config.toml
model = "image embedding model"
horizontal_flip = false
cutout = 0.25
num_classes = 2
activation = "gelu"
lr = 0.002
precondition_frequency = 16
grad_clip = 1.0
batch_size = 256
final_lr_fraction = 0
Rows from block 3 of a small image embedding model, named by matrix and row number. Rows with one number belong to one neuron. Each number is 128 + 24 x the weight over its row's rms, rounded and kept within 0 to 255. All counts start at 0.
Before each neuron's rows are labels from the 100 images, of 14848, where the neuron reaches its highest value: "colour at peak" is the nearest of a few named colours to the mean colour under the peak. Only what is clearly more common there than usual is listed. The data: drawn branching plants.
# fc1: MLP up (model.blocks.3.mlp.fc1.weight, 512x128), inputs 0-127
# fc2: MLP down (model.blocks.3.mlp.fc2.weight, 128x512, transposed), outputs 0-127

colour at peak: grey
fc1.265 [ 90 174 109 115 122 122  83 113 117 117 127 118 126 139  98 110 129 146 171 118 149 100 147 122 125 108 137 139 141 128 131 117 125 136 130 148  91 144 144 119  91  73 130 128 118  95 123  85 159 158 144 135 131 126 111 158 106 133 129 125 104 151  73 109 146  97 126 146 171 158 122 146 161 180 142 143 126 155 146 141 108 134 167 137 129  91 116 170 112 145 151 127  86 116 141 137 112 120 141 168 105 160 123 123 127 171 101 170 103 171 110 127 134 176  82 133 126  95 150  96 178 120 131 142 180 128 112 128]
fc2.265 [146 141 168 129 128 157 142 123 146 117 131 141 125 130  96 109  98 145 135 130 138 110 143  74  87  77 141 151 142 114  77 128 135 167  96 129 120 118 123 147 114  87 110 138 130 156 121 137 144 138 142 153 117 102 122 137 135 178 127 158 120 191 148 122 137 120 112  90 143  94 154 167 103 111 114 146 121 131 134 152  74 146 145 121 127 124 157 145 152 141  84  74 136 121 128 149 142 160 144 129 129 140 127 112 117  94 142 118 178 137 145 129 111 104 101 120 145 135  81 138  76 107 148 127 114  93  73 176]

colour at peak: pink
fc1.309 [106  96 158 133 166 130 114 123  69 125 175 171 127  54  97 139 188 128 105 126 139 145 177 136 144 114  92  95 141 113 134 112 126 142 112 148 109 123 140 108 172 142 192 124 127 148 137 114 105  99 116  97 135 153 120 128 152 123 143  98 124 118 156  96 134 134 127 179 130 183 146  88 101 160 154 106 130  57 154 132 142 123 130 159 138 117 135 118 139 144 139 126 102 124 136 139 123 114 125 122 132 136 136 127 159 116 131 146 110 139 116 123 142  86 100 130 123 127 136 110 161 126 136 107 141  97 122  81]
fc2.309 [126 120  81  89 150 139 107 107  94 151 112 131  97 129 134 126 199 100  89 147 152 147 158  97  61 130 129 134 120 107 104  82 112 148 115 113 121 124 103 143 100 175 126 122 124  75 111  94  95 114  87 137  97 109 125 103 106 129 134 128 130 137 160  98 153 112 138 118 125 129 112  98 135 129 155 187 158 124 129 141 145 187 110 138 116 175 129 161 105 126 116 137 143 170 125 159 115 143 146 102  91 144  89 143 131 128 127 147 107  99 122  92 115 127 123  99 113 119 146 125 104 143 129 146 144 143 111 140]

colour at peak: white
fc1.396 [144 126 163  97 142 141  99 144 125  76 116 131 131 134 184 152 106 110 141  91  75 106 135 125 112 140 146 153 138 115 110 145 123 101  91 148 188 144 173 114 159 127 142 162 114 154 115 133  77 135 135 150 154 179  96 118 106 161 148 114 137 185 166 119 141 104 108 106  93 122  94 119 159  83 132 106 130 156 134 144 107 161  89  74 133 111 155 120 137 136 112 113 132 138 128 126 129 152 115 141 136  96 133 114 129 165 157 148 142 100  92  95 154 146 135 128 105 108 154 123 127 155 115 136 117 139 120 126]
fc2.396 [140  93 159 144 122 115 190 155 142  85 161 140 142 167 150 121 114 142 171 142 130 145 122 100 124 134 150  97 118 154 125 120 162 105 124 104 149 161 152 102  98 122 145 148 155 111 108 117 161 126 131 169 111 106 127  91 122 111 113 126 138  75 153 145  79  99 114 121 125 144 161  80  99 139 133 119 124  98 158 150 166 128 122 118 173 149 122 131 137 114 135 173 152 117 110 124 169 129 116 150 174 133 109 108 122 106 152 139 148 138 139 105 125 104 124  93 109 151 149 109 129 142  71 133 118  79 143  82]

colour at peak: white
fc1.167 [149 121 133 153  89 159 142 124 143 144 157 123 131 110  71 120 155 147 138 153 157 149 166 126 102  92 128 111 126 122 122 163 138  94 123 117 106 155 167  94 135 110 146 152 154 105  85  82 111  93 121 110 141 148  90 131 118  92 133 114 131 148 103  91 118 100  96 106 140  88 134 126 127 105 166 106 122 108 109 154 194 150 108 138  99 116  95 112 153  95 150 162  87  96 143  90 131 152 180 103 137 104  73 143 115 119 105 114 154 138 128 132 128 128 128 116 146 111 171 142 149 126 134 136 105 123 115 128]
fc2.167 [114 134 116 112 141 120 132  83 106 147 116 106 118 132 117 106 155 166 191 132 124 126 113 130  95 149 149 138 176 169 123 132 138 119 156 150 137 163  85 139 137  81 124 125 140 124 126 104 120 175 100 129 144 180 124 158 145 145 139  87 146 154 114 109 144 130 145 169 182  98 106 140 122 152 109 148 139 153 150 153 100 117 114 125 125 106 128 116 127 150 138 161 129  82 164 158 134 124 155 131 104 135 118 125 122  97 123 146 145  75 100 144 130  91 108 104 148 133  93 142 175 101 175 129 114 122  71 142]

colour at peak: white
fc1.60 [117 112 136 134 121 148 132 107 178 118 180  90 140 148  99 151 124 163 105 131 110 152 147 128 117 135 181 123 120 132 137 106 150  86 150 126 125  98 121 138 123  90 127 140 121  99 110  71 151 142 112 127 146 158 115 116 129 125 141 106 176 125 104 136 106 132 129 106 106 143 154 145 148 135 153  97 129 150 135 168 174 110  88 146 129 103 135 151 156 106 151 128  96 144 168 130 122 162 118  66 152  72  73 161 107 163 113 123 165 137 138 158 116 124 111 143 138 107  97 124 137 113  94 176 142 129 125 105]
fc2.60 [108 157 128  98 125 143 141  88 131 112 119 118 140 110 151 108 160 125 151 135 145 135  94  82 108 149 115 146 162 156 137 121 122 155 129 126 183 141 160 119 156 152 130 120 117 149 135 127 107 134 130 119 111 150 136  77 116 122 124  89 130 150  75 165 138 132 116 136 125 183 110 161 130 145 118 124 130 107 167 153 100  93 105 119 139 152 142 156 131  96 195 112 111  82 115 156 148 132  89  95 156 115  88 115  96 159 124 120 118 122 132 120 168 110 117 175 136 115 117 114 154  79 135 160 134 135  91 175]

colour at peak: grey
fc1.278 [135  96 145 139 156 168 120 139  66 105 118 160  92 156  92 145 136 118 131 186  95  70  73 133  95 132 114  95 117 109 112 146 146 120 113 151 139  89 167  98 106  72 121  96 116 160 139 145 135 100 122 147 130 139 150 103 128 117 113 101 122 166 103 134 151 115 105 126 160 126 117 123 159 131 144  94 133 104 113 118 140 115 163 128 115 115  91 146 118 158 145 108  92 154 158 130 158 144 148 136 126  99 100 144 125 113 166 156 112 153 127 125 115 119 138 129 149 185 145 127 136 117 174 155 118 126 140 107]
fc2.278 [149 104 170 135 128 147  81 162 142 149 143 124 127 125 107 110 146 100 116 144 145 146 132 143 103 136 133 117 110 142 106 130 111 110 112 104 126 158  80 135 131 121 115 120 120 110 110 126 125 115 136 107 119 131 128 124 116 116 154 154 160 124 152 147 148 102 120 128 145 114 112 122 126 133 160 155  95 130 186 115 122 146 105 143 134 107 167 164 132 117  93  94 137 214 167  98 151 157 125 112 113 120 179 170 107 178 138 109 119  94 136 143  88 119  72 148 114 104  88 140 147 176 137 101 107 137  89 167]

colour at peak: pink
fc1.391 [139 155 124 104 140 123 129 117  77 127 145 147 117 157 121 153 107 177 128  77 113 146 116 135 127 139 127 103 114 122 162 151  98 128 106 122  78 120 130 141 117 151 131 163 152 121 127 223 104 126  98 117 115 141 136  95 112  95 101 146 168 145 134 129 154  86 169 148 144 163 147 129 158 113 161 125 130  84 144 186 104 114 145 142 136 143 152  96 169 116 141 138 120 108 156 110 125  91  99 109 119 158 101 134 117 168 107 135 133 126 125  77 115 115 112 115 124 128 140 108 153 130 117 132 131 172 110  98]
fc2.391 [156 107 109  97 132 147  83  78 175 123 138 127 157 117 137  82 127 170 115 148 171 122 124  98  99 151 141 103 164 126  93 124  87 137 140 133 100 118 114 139 136 141 119 136 112 100 129 121 125 125 168 119 141 115 141  76 119 148 121 175 133 110 122 157 137 111 119  99  80 128 115 110 180 119 126 161 124 180  90 145 131 170 153 159 125 145 138 128 106 124 130 147 104 130 118 124 111  95 125 115 128 111  88 118 122 155 174 143 128  94  93 108 129 148 150 141 166 130 117 110  87 134  94 137  99 100  77 130]

colour at peak: grey
fc1.106 [125  79 180 144 136 136 120 126 112 101 124 137 112 119 127 149 106 173 127 168 130 121 113 163 107  81 140 118 139  95  89 156 151  95 133 172 142 145 120 114 142 101 130 134 131 162 110  98 114 141 141 162 165 111 147 134 114  94 115 108  99 124 125 146 112 134 109 101 156 136  77 158 136  64  91 121 132 180 117 142 113 146 125 114 124  98 135 136  99 156 132 117 105 122 139 107 108 149 146  91 147 107 130  92 169 141 161 143  83 172 132  98 144 111 158 105 148 120 104  72 134 140 155 127 113 146 143 123]
fc2.106 [142 115 176 124 196 119 104 135 166 117 100 103 129 126 182 101 154 149 137 185 112 124 131 139 101 138 128 103 156 142  88  97 121  63 138 128 118 189  99 143 137 150 102 122 154  82 128 126 128 129 171 129 139 118 139 111 121 119 155 168 161 123 136 110 134 160 114 171 133 163  93 101 132 130 122 120 112 137 127 130 140 135 168  99 197 114 111 156 144 153 123  96 119 174  96 139 134 112 136 117 104 147 161 115 149 102 145 119 123 118 105 158 134 139 127 153 108 131 122 121 126 127 122 148 133 103 156 122]

colour at peak: pink
fc1.188 [ 93 113  92 119 114 151  99 161 113 118  92 139 134 144  91  99 111 139 138 146 135  96  99 120 105 146 163 137 141 111 127 128 148 148 120 164  81 128 108 129 136  90 165 123 125 143 110 143 106 103 124 130 135  71 112 153 102 136  87 147 164 141 155 155 165  78  96 118 114 105 143  71 104 126 131 104 151 125 113  91 114 137 109 144  95 135 116 145 112 132 148 168 106 127 174 141 141 102 129 153 116  35 146 134 131 126 136 168 125 113 133 142 154 119  86 135 117  97 118 114 123 108 129  99 143  96 139 130]
fc2.188 [ 88 117 144 138 152 136 120 113 126 140 124 103 159 159 122 112 165 100 144 130 141 143 129 124 134 130 114  97 163  85 141  95 100 151 116 143 123 122 140  77  99 155 103 151 144 139 120 130 111 144 130  66 110 126 137 107 138 127 151 116 105 167 153 135 124  82 156 129 112  97 123  99 100 112 142 131 156 128 141 111 152 130  69 137 135 112 135  85 107 170 187 130 136 149 137 137 138 159  91 118 147 157 178 166 102 113 203 125 136 101 107 140 122 117 131 163 148 148 117 133 166 124 140 163  94 111 119 105]

colour at peak: grey
fc1.363 [148 141 112 134 155 100 121 125 114 109 147  87  95 131  90  93 173 131 154 147 145  84 149 114 143  83 138 121 109 148 142  97 127  91 112 158 153 150  90 142  93 129 114  93 124 159 155 131 147 141 125 108 142 156 118 131 182 104 115 114 131 149 105 118 132 182 118 164 136 148 112 165  83 186 125 113  81 156 163 172 117 130 200  92 166 112 135 127 115 143  99 115  96 120 137 145 104 157 118 128 144 140 123 104 104 124 130 148 118 149 122 104 126 143 117 140 129 102 148 134 120 113 141 143 120  93 133 119]
fc2.363 [109  51 146 108 135 130 129 114 102  99 111  96  91 123 117 165 100 143 103 126 155 113 122 118 134 149 133 156 122 128  91 140  98 109 104 141 141 126  99 123  98 166 123 111  86  98 187 164 100 135 147 117 109 122 159 137 133 137  96 105 127 156 144 137 147 121 157 115 125 108 125 130 138  90 150 153 154 116 120  88 102 131 159 141  90 128  61 125 144 127 125  96 136 119  72 132 133 157 156  97 126 114 132 166 119 129 135 120 146 112  87 121 108 145 159 137 108 147  97 154  91 142 126 113 132 177 100 164]

colour at peak: grey
fc1.70 [137  70 132 140 117 137 132 134 141 155 116  96 120 160 113 130 117 148 136 155 145 110 130 162 149 142 108 122 155 130 119 131 179 141 112 104  52  85 129  88 120  92 135 173 142 146 136 126 104 100 146  71 148 122 115 107 154 144 120 131 143 151 151 107 137 106  98 136  88 113 136  95 120  98 138 105 115 109 119 145 136 156  77  86 119 171 110 136 155 123 131 144 142 150 147 141 129 136 133 126 124  97 146 157 125 114 127 105 128 149 136  93 129 135 132 131 123 103 148 142  74  91  43 139 157 126 150 112]
fc2.70 [123 132 114 161  90 124 146 122 130 125 103 121 119 154 126 135 177 145 134 138 106 140 111 128 164 121 166 141 111  75 176 106 134 144 116 168 128 133 162 127 108  97 102 122 122 126 122 179 138 185 115 137  92 133 159 113 133 122 148 151 169 149 159 139 113 108 116 123 134 170 127 164 106  87 147 152 138 123 115 122 136 122 141 114 127  85 124 138 114 164 141 178 101 139 172  74 117 109 105 147 119 146 126 134 100 126 179 104 142 103 107 122 123  93 108 162 185 126 148 126 165 125 133 118  85  98 152 111]

colour at peak: pink
fc1.414 [118  62 112 148 127 153  76 105 135 103 131 137 119 119 124 140 111 145  70  89 127 126 118 127 127 159 119 119 100 128 148  86 126 122 134 143 145 106 115 133 121 151 160 182 138 128 107 162 131 131 152 156 148 152 136  81  94 125 132 110 103 102 149 133 127  89 156 135  96 143 142 152 121  95 109 143 131  92 161 166 156 153  79 127 112 164  96 162 126 118 115 124 118 137 103 121 142 149  98 134 148  68 133  92 172 125 127 154 166 120  93 115 157  98 144 141 122 141 174 128  94 159 129 119 128 133 145 156]
fc2.414 [ 82 172 152 115 169 135 134 109 145 130 119 147 165 122 134 123 134  99 133 138 128 162 145 180 143 131 112 142 122 166 101 104 168 152  92 150 120 123 158 116 128 151 109 138 135 123 130 131 184 153 105 133 143 113 112  83 113  88 137 111  91 118 126 128 118 149 157 147 142 137 134 141 145 153 142 109 141 121 129 156 116 171 109 139 141 153 113 158 118  87 153 174 120  99 132 148 162  92 117 125 154  96 184  81 127 128 121 178 159 106 150 144 157 149 141 122 132 122 118 115  92 132  91 192 136 107 111 148]